From a checkpoint of a small multi-label image tagger.
Model: 7.87M parameters, 48-pixel images, activation gelu_tanh, widths [64, 128, 256, 512].
Rows from block 3 of a small multi-label image tagger, named by matrix and row number. Rows with one number within an expert belong to one neuron, the router's apart. Each number is 500 + 25 x the weight over its row's rms, rounded and kept within 0 to 999. All counts start at 0. Numbers have three digits each.
Before each expert's rows are labels from the 100 images, of 14848, where the router gives the expert most weight on average: "strongest on" is what is common among them. Only what is clearly more common there than usual is listed. The data: seven-segment displays showing three digits.
# router: slot weights (model.blocks.3.mlp.router.weight, 4x128), inputs 0-127
# up: expert up (model.blocks.3.mlp.up, 4x64x128), inputs 0-127
# down: expert down (model.blocks.3.mlp.down, 4x128x64, transposed), outputs 0-127

# expert 0
strongest on: dark on pale; first digit: 1
router.0:467447485517507494477523496489524526497450535444522484483533493543535494452505531491508481494460520511471434493475517492477492527539498467497470526529519471463508526522468504515469466537512514486509520515531491513485461495474482499496528470507459489519457505504499480481525557512545514512552495474502506525487471480456487526487511510504491516503492494517539495514489488480456518535518
up.0:535504531486531477484499489545498470515496499490488502531476493492520489533488500518532458502494536534484474529487457523477478468486522520551546478495512491523545530489480465495517485493504493524510495503492481485448492511492521504464488477479542492493533505434528443561460482487494457517491467494497501502490532530477475528513460475503478462466514514522503481499458494510554501465492
down.0:486490483505476508518517502507510497450515524493528487485516492511462508473528459478497510486530477472501517454508537429523496486548490495494487511500449513456469491467531495518472548497527496484496497535482513511516519514512475477526498495518463539532479501520509493499503489495485514464469525500536524489494474473485498527471560523509469509550509481552513532505553526516535518538443
up.1:460475517511496487497489497474476523473496541466489504486511540492492499472498541493464511509499535506510525499467485473521523553440514464514463541465477493460501511561508494522536494499468493475479533494504550523518530527461507464527520488511515450528527518514458494467495528518506503474495510496488517488470490546501465492490532497482496487463487478544454566485496495503495506522491
down.1:554538540521490491545491502519534489467490450564530564495500465491517466536517531524484488494485509496523492505516537502469522473519484548510523525537487505519512517478458499482500524445483483484480483470514452489477503503496532500471489482503485507485447472500537484523479513450501506523535491520489511489532505514494503490487487535526483529516534518506543489519506493475542499487539
up.2:541500509479486504483487518534513518572482486481511532502488534534527527512501516545532488472488496527515490496523464528472504491522482508519570504492496496492497516497486487544503495511520482522508511476516495473460499525519509519517419485477497476475493492496581497518464483481533483499530473502473544500511554463478508500538479485507477474471497533466484468506478493538483507482534
down.2:503510522491464478534509492452503530461515496493497511494538484484487455490505521515483522529506511472541505506537510458553515475509507527518482439479493513490460524508516479494533514493510490501516489530470523500494530459523461474456531477547515498504500504526426498504489502513450516487466531511558512476496488551546500503496474509486522525509485471536509536471522465480493510508475
up.3:543506541502493479485500492515495480479539494503493549530503499498483491539535494517526510474525454470503491499536481510527501503453504541490501478488526520481535471504500511483529486483465482561465466571505489502506507507512525524468456473517520480456520461489505484478535468482492532518481524504499518506533495527508501459476476496486504455498520497446504476537470552479532502491543
down.3:500500505488540495507497484509542490520499477505497528523491486499496482520480523497540487456509463471506496503477486487506512518501497513503511534502520536498487499460492465492503467463545490470471503488542444506475489518522541558497480469493499500475486448494478508535493512475525489514487538527501486501530482538511497462465461484464544467517549499476494448527442573480495494464501
up.4:462532478529458511538484458514511503472542480504477543509484483470492515513508473488500488512524529444469541488525522523510471490465499480501534444531500520548515487531511523464511479465489484521478505517478469545513537535538503500488498494504486474470523483493522496474511507471459509522473562510541507508481509482542457490458500483478532471481510516469502486525467515480513503487530
down.4:494502498500491477509502430502488510490540461500520532517475488508551468536506469481481510483491455508489491509489517513508480543485482486492532518525543505466523488504498519468502497481525449522466495512559496517531516512479495538521499472484501504483493467522506522498551474507525498536478482530503519531494494529503496482470460545459528463505546512496487475500471576459494508477543
up.5:485518458526471493528506513507501509487507504509497508504518519507481472470469471538481488517529499483488527461499509486505516482560512523444434501489483487530480508482477527544468508499508496492507422479467516518524497497483462461520537521506474522502490492514498515483450501456471529496510498474509507516492517450509566496474495505520486489531501477481501496500576519551494475530482
down.5:479494539522556498490502569471463512509508496504511487515472495472486523508505511512497503502450499532475453505507479532480470522451498461510506488473475499520523498498526498450531483527515480490501531517483479481493531520493485514465473503498575461477535519510498478514496509537502497542494487508535474456468524531525462494482476514497498500513488496500502561483460499490551554472503
up.6:490509517531482479508509486486495519501476489507491486512493523533481464499489494468498462530492519453486423517515493484515516454566519497495407495492508475529508515452504514510461503521500535489503449500480500489515457481471479515520545528487488494505519478515483504548528485479508497531521500497529466512468515482480548514500515524512533493476496443492494502476541497538521508535488
down.6:494475523504496487486502503507504452475540459503474477509502489521477549481534491535502496493493472517495519523499512499508508544460500485546564508506491507475487499520536465501517521482473482513522492463490489508515556481501509510479402457492521494465514509470500502434468481512484496470477497480518506440495500523510506524485499520514496525498532548511491509550471485464539499499488
up.7:512530540483532490492512496521529500503522454486494505514507463471479489509498524505507502513473475517503488515510471528501426525419489505564543475473498453511515481477512458484516479488502512514527529525513497467518504495490520549499472464478527498481527514474505466544520526508505442515516493495539454469481484497495470504492466488486496474477498521519524451491474497459518529522504
down.7:524481468491462534481502559535478497492493496497494495480513516530523520456511483498483530502510510463513531492483523471482528492531480488440520489512437547514445527511522488515475527497472481493523491526467509510493511472499485464475507534537483485545508476510508527488469472511498542488493484489448514484521514494502520507479547491525496514473470499525504492486567436517515461509528
up.8:501516503499487474547512482455494493489514531438466514472558502471500466486500497485485518496528490473523490477513506491487541465535498502493478505520486480501503479490510518504479509513497508492486474486513479521524492522500495475499559485513479535478484464484533539501501482451469488518530528490517531505554466473466564470479534485534531503507536511511477470500533519526416523495524
down.8:520499492441532528499531519512514506489468453545488488541468488491457469499498521511480475516482470503495498472526483522494509485439482460528534500481513462497501487511517467537524509473500504459545487508480480490507518492475517519510487532506554505504521553500474491496513493515547480478482500522525481439475500548542461511497497450492480508498451493505492519542468511493496527514464
up.9:520514438491476463504464490522499490528495471539472498547514524494488500479491493488510485531503537484519498517511548494501530451528458547477465473488493497529558504517516518523507499553479467513503470483445515504511527488510504472459531509478495551491516487471489524492487507497450520511483474513421509493498531484513476512465507485540514507526499502491504516496523500542539465507488
down.9:485489553524532456487467492505502483500484496472526507486504491471506534512476487486475476490471519561493486505496465520526490521494537484527491496485509470480492455480503505500511467521504518508457560478533471520522489514471514527519468478538540466501489522513515527507532480521542444512540482516507441499506511477497480514489527492468517477526504479481521500486437554445486521492514
up.10:466509522520503511461514505505515513484487511502483502495554533455523492481517499432501459528535524530506474513498474524481519509464508476544455453496495486517440509490493452488476485480507512503501481483470480529520465513499468504498513492490526525526516520488481531590542528512485482514512479489503455477479537494524542520528480520497536478486491491518537448494519499520499514495496
down.10:492481464515509492502506499540500455501537476488521472484464506525481504490475449540470509463462471477516505511500523509504527503493454506488510545510459546517555450511527504515514512512508511505494517490502505470498489474467514506483460528515507505487491499462525510460468488495513518486487530471434534499480484515500489453497512467521482539466489492486515497467505411489525518542485
up.11:514533501482499481483482460516465497536504490498543482514464479504536514478502505545456486516512537492479468507494465523502457493496508544525535498496516492532515533542508522526580483515489502501518485512473495482461507551505505528514517461510545498489552521476504441552475486515536502471489485480481477516527498533501510483530451470478525497452473514511511515521518488509512509504475
down.11:529438521502509491477464501499530488527491529512490533533508488528499496520537455486549515491489487521539542496510549442483556502530494505511503502511471485510516532474496470508491543499493479487481476508453486519556486463537504474466499524486481514466478492483517499487481483504472492482512491458514476530515504442521508520469538544517506539538478491519526496488535492503527476521531

# expert 3
strongest on: dark on pale; white glow
router.3:487510549501518483509451468496497482520516461507470503498494463522503562517502515511508490475549503521507534528548444523533464494485505522524533465514526484485509507498476465524536453466494482534475495507522531474489527524484476532517474460502534489511516506481521474500518506490500465479490536515514501491514510477502485470520465471465496498465516522455553486545490553474485486478477
up.3:517509524491493483506481500506501444518448497551529457526500527504503494492486528514489502533521484486538501532485518478481465469511494492465504501534517480497540502496474478509494515513534515504486477448461523460464516514495534468453501521489514518518505514479512480550524527472498513476465455516491515503523494477494469515538518472500485517507452500472545547519544493506534459508431
down.3:459492476508507453506532465454512534466500500503509527467493490481516507511486488466499504506474500538488484508487484494480468484507523471499462514422512500503469509513468509482504489468467586473475479541511522516496495471503480516500466540500465514482521455525463491501480498509476510527535520493464501523481529496500499494492480539464534481512528511525456490470457515506502550473539
up.4:543475466500487506533520523474501494517434523474542455474467506517510466484465485521504471496500532500496485497486498533535482499537497477503488563496493498485482514498465575512472533559533566495496472523488505492486445495479469507513508506517475518505482515502484501490490507480534479481507483464471517494487523506454519497495526520481494498483485517519520501467535491505475458523445
down.4:481459534552507514506468563531485498506496496496505566511504492482554542503470467476489514482450505514499478536485474519481519504503520468440507505521466526471497463462541486452472508457472530466506501459498466495477497548481520481478464532489508489501492480503517509473499510523496496520505502481527502439497524508502478515494494522512482542503530497526505513478467478508490520511532
up.5:493532524502472449503468460478472458502512479565515508494554471479465529496546508472532475512481473488511529497514522508518464468514478523482478485500519509548507486501470497534474510533515508530473435521496495530470519496511522495499464486508498499519495474538488477557484499487512512507509478491497495530510505467536504492549507493509529478511496464435524500512519519504518440494470
down.5:522495488496542529530493481547528538503474497487549475527467506525519510502492541494475518476464578533469468507476484496494536535487521463477493530510483501478517489500512533514508513530489521461544523477517489536532485467482515485495505532516453492469506492508490514475531498482484512502541539482519495546471514542466526487529503517491478483520506505564493496449509486480492528531502
up.6:500492500510507531550460507483455510484506521535531502532540503477486503501529490480564460488507516501530514463492509491510523551473528543482492477525459494513471489484521504503521500472454497509468478525479507493531481473539504482471502478482522525493526483471506499543492518490466501483462515521445519489514468493500534504440519483468478494495530480527473491532562511471512512510446
down.6:516531481490539460478512493529478499532443509490534463501507469540503495455503528492503494533496505530500460507467485521525467497514487472500484520501506460514509547521491456490475510556569513483533526478518492487521487487509530519505490504505492470486431533522474454462511496533536470480521480510520496547520484522492460478514487496494492503549514537491515490480478479507465480526486
up.7:493495498502466500520449481477498507500561515501470549473520492462484476549544503475541506488498496461528517482494505485512514505457520538500483482494469502533462486494505478516480537487455477504444449514510495519549499478525501501504495492496493523494518446476514490539497503526477526487481491527525537519467477517540516483485488521475480508492582482481488491519518555525490498488499
down.7:504491486469529483483510502506526499518426493485554426522467467550557507457498564517487492508487541510467474496497501513495490517545485508509494544471487465499532538513507503494555498551512530496512541504497480510498515483470448502488507538541492504498490530548488479482498481479497501484498483492496484550508512519468506501506513505513521507535500504510489511517506461465487493522473
up.8:512504460500503489515524486527497527539461480463570477486462471489484496489468499521509482532513502485492498504484472520547469512506537452528503525538480488476489517482478533517484526545545550500501467479529538511466462518485459546487484495512507495515506523496485509528504489460534484524487493471531519540496511462466489518514537468475516501523490528491503506507500491488506466520427
down.8:467478539535455526464497538500488484472479533497514514479544492501543524502467505452494497499493508507484481527518516469467533518520537506467481502490495536504483460500510535494509480471490517508519540496506470513534500530541516481514531510477515485490486483476531504500489459490478542504551506514453502443493517521543498490472515550509508504474487491501490466509483432533513520525558
up.9:492479489519506504499524478494460488490451493500519509579492532528513457526512496537525447479491517492521517470509493517525529518521473503487502513530509483532541522527499519512539510527490518467487468527491496494561491479518459534494545504525474517489543498492508534495547476475514518492487492502464504481443492516473492489454481531491468521511451497560498499511487534474510476525481
down.9:519531522495527548515535524492537506526542512466512517505479505491494494491499468474500527510509449514478469514491509511520507549506501534479494499539455496440528488495478475489492502459525485544523488463509532513462500526493507482458516540489486459507458498471507499517454526529510463528514532536541514449501510490555530507501510481488489514539521487473501441526517492476481497489492
up.10:551498477496538513499506516488517496517480499461517519487466501508540472522462452525478484510519485464510485536493481493501475519541516511489501513541505521444461531456499535506507532529511536475519493528485547487491476521478460529550491506507459524478484472496512515455496461477500514553521483481478536506476516485481507497435534472508468537516472533515516492518497498483485477486470
down.10:467478556538496482484468451475448485486497505525477534501512498468470531478522498466530471476504498496466501505491495555511514504519490508529526461490558496539497499558497473454460471473491464507514467475480497494475498519516509483452520490488542479508467491499480558518496512510506504515476496485520469468532557490538459507518505499546511526490527488510526508508487468503495502495506
up.11:471501511516496481470497480551458514510537519490499511482494511514513523537532512503517518510485494509496459537503475534477495526516499465534526470470523484560542491495489473485520457534479492481512537466520464502507525498466539516522490541436517489475543545494498470560508487491513502491522469518552480499492497518516522485530481513514520473497539469498527460517470497491488541494539
down.11:502497481469489524517511483497541502491469517520526472464498495486484481484470513488482580500486451515559525500527532450484509488460493559472442469529472476479467504500501511539521534541511480498489514512503506531502492508489498474494521492536478510521523506505501492455459521502485520472470530473501536499462473488499485509463555548506490515528462491498493518507522535501499484491466
up.12:515523505496513557494533508476512475498495452476537509481495530479449487474517489516486522495524494508515555515446495478503545509527485532460516533516452514489487468491532487488521516451504460544466477513491544452512516511537534507509518487471474541491484515470492516492476509505502511496474516490495506477538467521519487516503518542511472527540475530548495502493542474476513475521470
down.12:500468525491519498446514452494527499521466467499518523495507473499528528496469567490520441504500563531477505463504498524484502524497505500526522498496545434541559564512438478482504500516500526511513479513517493475484505467498517529487518485477492525514490476507450503500493522515500477513530487539524477536459505534500490466504503476503517505510534519502489482512482483503474518500520
up.13:529472458500485511536501496484497549496433529470544438477474511501518488485461519515499467480502516510482514470493498496535497483532506478508486566491486503509465519493481564502491523558519546462503470535477522491484461520487448506521515476536461511519490519511469522498497474481536479502516468460493507513491523498447521523491516492497490508501501499530508537489518506508480485518467
down.13:478472538507527504478475551540498480536513519472491536492470528479498532514471479492484493479496499487482440556468510521521526518505528509494543525525451528504498481461526486476479467455486496508500519503510483475502507512497535489475475515464515483458510512469519497491490459501494508508508472508499507446513518471526477521498522537539511504477542508535493487470460433462484525513538
up.14:500469506519482499491511531484538528534533521496508509487543512529516504520490477511508514498476470548521491482489497489482479485472500481507530476465471525510468495522490531489473477497514515477525522535512507523470514471461524492533495488482487476550439526488513511502513466517517490523580506451560511477459506474498507508470513548512523500468536494489503485489466481507448541524551
down.14:541530483502448516507460476520446470496508470539497502496484509534448483510447521490498489537528516468476496479494464475489532485532467517488491468481469539448526511515518474511485470503499508503530509524476529498485535491494437482509485502507520506452516467512527505488491495500540514488425529502504524507491465541529482482476495533496499492535483517491460515490483483485544501503474

# expert 2
strongest on: the digit 1; second digit: 1; third digit: 1; first digit: 2
router.2:498503502497475464550485487478475568503503514462488507476483506507498489505541526496485491481492534490483506483477459541489507530511508506464473501490477473543509475468511497433448464486479510479475502537537487547513485470517493491513506467518497486516505485463475536482524502459486525531497543530545527497482496515483494519454507494536471476465538464491487495483492482482466480463452
up.3:536461488468457465501503487566521518505490487506512528533486506525494475525477497517472483486439490465511492506487487548484506489496525501456544427574504527503493524499494505524478486517499522492523487505554481536515476512512500504439476528463512498444524452462528535479508510545495512483500505521525512488480501508495516496495492502541498521476515519513482526482487487498500490529511
down.3:505518505488543526470528486457507476474522491513491465485508469491514488503466505468560504513502509534491500521493502450526520497512508549517463516453535496481498489516482452518523462521531523526525536463459487474514497491535492474480528473496499494515446533515481456506474512530533499513502486492467445514477478508514439469512491528487508519519469469477519510503509466449497492471482
up.4:500480521481501538531534486500526524526533523456510551516572519529512504496512480466506491508507458495495495458535476478497557485529507558532515470513527505527495489509477509491506509509462492451511485499508525545527483526510498494513479512453500501500549452522527476522479463499505495492538500467470514524511476485490486502484463515451477460485507473497464478498476539490489530494535
down.4:535508476528509512482564554490511525538468507461511461493487516513482493490498517523491491497527491510499503502466487475462516480525495480518458531496484518467529511464550531516548514468467505513520503438481451503509524520508481479522501520560472490502432503502514483513489536458484508501533520498523475482502527509478526512478490497511494529515449509502520507471495500480532469492442
up.5:527512499478503495518523481495501460507517497501504494486478505493527496454465470499466524512508479441488511500481509504504496497520530508447510494521504514493504508485505474487492513542514492473526500479509476484497489508508521479497518511502469437520488488466542507503443488480501529516520442456512505507527484463450481508507574502496501548596477485438473510486487483515505513538520
down.5:526511474467505501522474459510444529499485519544458508474497477514461534501514525488499484491526519494491477521535483509557486501485531467539503541456545505539532515525451502473512503513506515483498483537496498486527523514510474505489467519471528517535547514503471515522523521507516485521444516523494503498498516518528513498476467515478502454461493500486485510577508554499493476493475
up.6:487512508518493493507534467474544509518505508447486431477530463497522459502475495471502512480449481512546530469505491474539490460501520515534497530495489508459470516493480518505497493529531543504472438509528526484490465528476533494521539445508470491524480473546474496493492529497535505527497509474510460552499480460491504501493538519468516515515504509504512511480528520516471498491508
down.6:512489488510479510517489528518491494504508491525513506546490539498464505488519525508506514514502492488486465494492485513470438504484456476520474448493548505509533487527509466511503512478446493483486549505492532502492544516505489501462503548476538537469492492452509526523504496481498501502488425497478515459515519503497479516542531497476510489489465534502516547434484435481519493476500
up.7:498500517474513544492558541566512518514492499522472504503471519477506482536447515489516504477477467528502491530477492463517502522477520475518511523494479523471472451478499476445522478508478512509523552477502491470501468525515560472492468533512509488484522545488514526534468483534519475494513474494543506474504507505490511500500518497516482535512473552486503464513465514487489558480498
down.7:503500496488449475541501461470486490472531476499492517500538543539488500494521489467503484523486532509507510471530485487538498506478515500477465488509547475521543565537472508543484520531516479524484438506515513538491525456514452520455525478492498486512484481509510527492513527542487470500455528514489507521504506507523511497467486508488475503504528489519455531506550521529471477509461
up.8:471497528482460497500515504528494478507538497520499548491476516474501506501505515506531522479545509487498527545504512493576506472511524509469506478484472485506520492497510526501492522470507494507489493520466489515510491519540522479486464513499520544506507515456495496556488528501471465513558503527550511489509522447517501505508480474574516484544509468457482447504512434508515504505524
down.8:510490496478507476500502545473540502497462490508494500500514528517508501502548509453459466499485504487516469464551494510496523504488506490518495531512507468481536522513516508490544497535501490518506489512528546477493552506486473539487513502513475471494468504547493474436494510533554464493482513476446505532501477514466485470499487527446524527495484526557523511529516528508467508455531
up.9:502489525528518509499490510501517506499478498492483534503443504484483532495507505503526495462488475501481483546501468521521447495527472456527488539508498517478500421442509475485484515466545495521484492496509475496494507486506499502484509513475483453530476511537484495498499486531504458542494450490539454489512526498547488534497547572507485516549512489498511466495468477498480517517524
down.9:509521447465476486518515498473493517497482513529492499515549521487535468498544535501496479542509510506542502470496473490461550525449506527484509507521537472527553539536510493528521488507489486465502472519507473474507499483527503509522497463454495550478507527499570498505513533481494502457487522460532514484490473521485498508496474503515482499461464514541488536523532494536491518478502
up.10:438488475556502501503527478492471526533462530502477470490518539508501507421536521455505471471526505459483514482478461542482475532490492463535509542484515491510428547538471506538523503481486515485483481517515518496481471515481499507502513520512475521492477501489461500508501522501542459484497496506509500479500511478486492506510541493507484516517487534515517480482503533535483494466458
down.10:495490529481472504473504529492521442470509507541501514531545522493519495481497509499512536528532508485508474525494495462501483490514476503495487495509537522474537463481506464494448521489455470491469480527487501511507498508517495471464543485436489510486517464502539528537490504487496491512483520496506508419484520457569471533493525518478482512497474500500534512456501489520547536506487
up.11:472450503529473474489545486509511494508472506480514542541519558503509520490526486461480493508475483500477501498476491520473504516504543512464542484559493492545478513515460480526480503479462498503460474509517477493510472505543499508501518487459459498519503466506503532484510530499460523512557501475513498493536521474460544547518530519468490543492499502516479507498477528516470492511556
down.11:521491515482537497504491505466501481497471502545503461499512485511499513468484517517521469501497533525487497505502546464519491491513468482551496491505507499459526463525499474500526540494515528518500500441503510508455538515466508496515540524515531483508511500495513479538498508512505432466463513538477503494501478465508414463499441507510482508504505496530538495504523468451519489507445
up.12:493506463491470503513544489522490502502509496470463524480529564502504468515468526489482505518510524472478457521499451503473513475473512471509509473465513504510497483493453491488474514478479548473524524534519478532524451501523478495495478530514523537466536498472525519577517499504486466494559490532528525530467497530469523504491453484547490491501513503502472481462494479497495523490507
down.12:521503507526521510492496493505525446500463458483525475494500481511509527484518502494495473505483468510537526485485518491525506491505506515494529509547529511466495507492520493531517534533492471536494477515509547485473528513507495523498514497448509457526443476530493459438491476542521546469452514492498497481535528487520492489492517547463470499553487508443513514531504479467499475500447
up.13:492504467485521481466485559549481466458458467536493490542506469501508494518484490535456501486458512473480496539522509465518504462500475489497526472526499520472509504539493500482521490490493465489553553507510511540509530503507515501447513492488533486415542504496510506493497471519511480467505500511477470466553497540497500524514509506476486516504517492505478517512474490505541471526519
down.13:517454539482559507474497490507461510485531506521496517450490489488502513497488510416508464544495538510492513514485488482474507523474507514517509490508500477477450530480540493516442537545506494532519505447457469525553499510484459512499494482482497546525504487482467482523520492503508519525489461517513512565489501466492469517500493514508506461510491476507498493527488540511520490507489
up.14:547498497544534511499472472435535452477533490452510493494504462497491479473500488512489512528475457517546545481523489500484471504497500526511502513553502485463480502484515516476493498491510489498483438530558524485530510498506507541513509500503483468506505491539505490457484508510522506475465518493498500516525452466510491466480508537420528485516496488522511516504490542477478510481525
down.14:490513487468483506528490492543491542485498484506498507513518526474471515515494463520522464473532523478485453534473479514469515519495485538517475509464509513545534516535522563525527526481480517465516553480496479499502512501504517466516519518498514532507521541475484528544544472446466510493553485516494516476487501494476531539490508532550507507464502502482494499501479468552521489532486

# expert 1
strongest on: the digit 0; first digit: 0; third digit: 0; first digit: 8
router.1:479508512507438474554481497472482504463489523549455496526522502475510509486550497520491474507510536516473519494553486539520495501492535544509491458523513514517489514522487490483483477508474504533506495548527519515490492541522514523479518467526526494484504491515487499465511520518467512482490552553465535519492504523532476484518524484494462508461505499457450541486488539493481487474466
up.3:512506558483504543510512517498490526496503482523512514485490477495492437529467517518509492509467463474486450532487477486484491490479514477513541491460502483496549463499505510465516490518461481474495522502514483505514493501476524496440467513485506502490529511447499522539524479528490465510545520487514507463494506515516438515474455480536520491491506504483537474500449443483510545501541
down.3:497514494504456493479511434464491512468492511497516443495517465453511500510514488491515483543546531521527584456490490522519523519506498543476469464499514530507494528512510536506508499525479514492464459533451499515517511506519445508473521487504492469540504478516470511503508497504484509493474527475491482505475477489551520458480511524468506485484489514520503538485520536525489466495467
up.4:505482569484539480479450488531486477472525481531491503493492476485437519526498495521496514532503477514539496524490556500491468475497521498529464501528476526510487522503499522504508487508444477511481476498523493483513535478490511501509494507463489490452487483472483469476470475474495532449449501493507511481485477516549423469501521498513478533462467468514497522529542513491508504497487
down.4:465488478486486515506529479484488545526454512440491506461532525474537540483544507531529452494506544533493497486526474498441494501508478493501489477490478483482524525552460499470505504527506544461544502517522471501477443496505477487492521513508479536476478498471472487489540497503509493536522502536509484480490518509466527500519517538501488476527544508482479489488471491500460522465510
up.5:485527479496516504480506533441493470474512463503493503477499473487473486533497523499552516502504456556551536462514497488510527502491453493511480527473475514485490456506536456484536540519528500454512508490492515456517517479526504499552522485479474446496503506557554478471501515524524530516501528498464511489469471512521465464485531511479500511533487502528502525503503496509528517498499
down.5:493481488484491494483514471524518534560476526491502509460508528487496508503510522449466488536481504456449457503503484518491459520487544478489494496487531519497519533484450501484469513510495461463467489499522516492477455503461493470497515498478530526475487482456498495510525487471492523494526497528521502527488508510462497524494499496469490467429514505523501468450493522573467478501468
up.6:475482461544509479492538513460478517487436493482514477491460514530528494472471493514477479490459521474476498481473482487507485492541498460510506550500499513521492503497447540497517513535540549471520461521508471499503460497495485512555542509526465477527468491490475521519512469490495467495543491485494502520500526496443538494497546500515491543513497521483503504482481513537458481505478
down.6:482485497493534502515494495534534494530555496474530524470471472534517509520508523509483475459462449484535472503493520479493495471530542505456495510542457518519552460487542527516477509505485460518462519512521511497511503485472481515511492507495499485453506474521460500481500474516496459527475527494469535537493469491523528489455487464525520480501536484501515549529472501461520481520518
up.7:511538486466513478490544542480481541512451497510508465498433497521481487492449523516521477518526499471471470507519499541514496482509475446543469540484519490495511469477478515491513518525492522489516540473491517492492526513458487540527492514511513508518514505534467493485545434479554473512493486491485530500486492546507472502534497479545514459509472503480523470494482502497496483515466
down.7:492477487528479501491500494519522490486538495457485491477537506478492491475561536489500552497484508463530483472458508513514530484496541529468508482559499499477484483435517498510513497471519455515500480487510493508502548514496486544519522545475502487524504547519493508475449517501471520456554503491510475474519504443552509513502502508490489520485494525506513535547506480507538523493520
up.8:499539476520508469480518482493484479500448483499517480574447491512523489459469516525507470537517532477474487476502509513526465473482498446503514529508527518492506527510453486512529537544550518497510475473483469469470484513495502497530503512525524522519497522511454506520532510486535459492544493521486483530469493518479498514550514495512498533502454507510514524496476509516507474492434
down.8:486453517478493497489498489502553520515517488490497527492527486530488483527482493495468529450470489512519525496496482488485489517505528517476512525519514495509517477436547523508408474471498470500452503521540506514520494458525494523509484545553490472541476478482521506486494478519479494504506507508522521494495513475526519515450517493540495511470531511489503495568467503455485495517540
up.9:526534539517473499532457513505478456502520488519512512487493479499494533530477515510480511512450501519493498527487535511457519461532471542491489494548459531512517455508518504475515502502464488489483463508436519492492477477486449483499567470472481472523513484495530495518473449479487526498473492458479480477529482470521498486494520551489488521502491493528486506470483508539488478525542
down.9:498497500507547463505505513497549548529461511490499513461506457503461483527525501494498487534520526487462514504476495509475420481486484518522490505504535445463532559467465515509478515535496478485536522503527483474505477520534482482487535489501486501487479522523481506485540526508511489525448517503495505529515515515484492462490496497475514529481548514528485484451479521478461543495480
up.10:504486525493503499515525500507538532498514472457507536449474483502511521557515505522498488489483444485516501523495489531495470496476489486497555486451488491494561500488512493492493487466512460468493514518530478500521521507486534513474459466489512469515481516473532506499543477488497472556545496539516523491495518518493473537481469489533516467471500519477529475510466468462530544478545
down.10:535526485502484499510492519472458458473508503536486481507568497496509490482503461491515492505513548489518540454511513507525521519498475505499488512499498555494462502521508497527520541543498508464516490503452506546511518471491481481514522493498486518512537473468464530488483484502485567472475501475477472511466493503508496464498502509482514506559464475527492546482552504541531470496454
up.11:511467497556530488472535537495500494510529499478509517470496476529503524505505503535490469497445469510491471535457487522441524489499485496538536517488502511508539503493529512472532514509494486501524520471496459515532506467494524484510491495487462496491478502466505539526524474493451469530552492490474502419497537478470494515482495507522495531482502529496517508506490488486510572487545
down.11:513500566488495457515525477480505487490510495517483460493501492475519490496486482550486467499504462502511528452508464518558509504502507508500514461523496508503518523531526529507487539538520478490445514524489514495505512492449523509508497458537519516500495512513518514484521486531460521504458522489465539567438533486501497491509534481466515516506489503497507525482494560466548480490472
up.12:489480460552492506511542516469484495494444496471529446515463492538536496459464501535468482501464518490490501486467492485502476493540501474514506541508499496505490499500451541495529521496561559490517498497498484473493463501506483526542538515533492493527492497495436518503536500481508459503534505489488500511497518494442550533524527506511495535512481513489492505471484530528478504507482
down.12:519457501500524512508528486523550507518513495504510535479503491530485511531511515515497472462440470466508470510474514459479515484505538496478511553533483533470549482465538509510476506519526453535491509519520512518527514454481530484522475519526505505474481480504479503462522468525480507486505544494442509541487531490500537484461493477496517475478528473508475539539483513459507492525516
up.13:517457509513492504496499544491502510493491531477507496494499523521517500498484479508478538501476538483493503527475513448474490475553507478472490501488467534493510507460525543489483524512509501489485463512501508561538486491507467507509525510505422483522471523482506496509513472438473486523527497477520509461475547469455537516459529500569507525487516480530502493480515507531515550522506
down.13:524508501485529488490489484530493485522506436522550485487480437485523490482500530523466475472435468534510474482545479528530486493521520506493501491516487461525521506524513490521501492528485466503493547489474475462500515499465520528513469493525540480454515502524511464493476483539532501485461526493468509549492447503526500471497446484497496487488506513468501529527469546490507490515510
up.14:497492479498500497535471475477470518485514524502479492464572488482462543539496476458490523506539500505514535423494532494503496486541495543480467508467479511518484502516498540477441476521489509536462476524526525521534499477495494513510492486495485544495518467505477512521485472462494546492457519484519518507501473480519475503474471534501512515492532472471459510544528510485515486476497
down.14:500466520480515519497541503548468516509495496479510476486481508510495509502455500538536502517509485514490443545477535454481445486569472481497493517505487473484539514501490509508529480510497547475497520466493459484480459507503486496518513548478487441463518517475521484487504476476502510492498504461492489478499511511466474487505497530517504545548525511520488512446498443539467493501497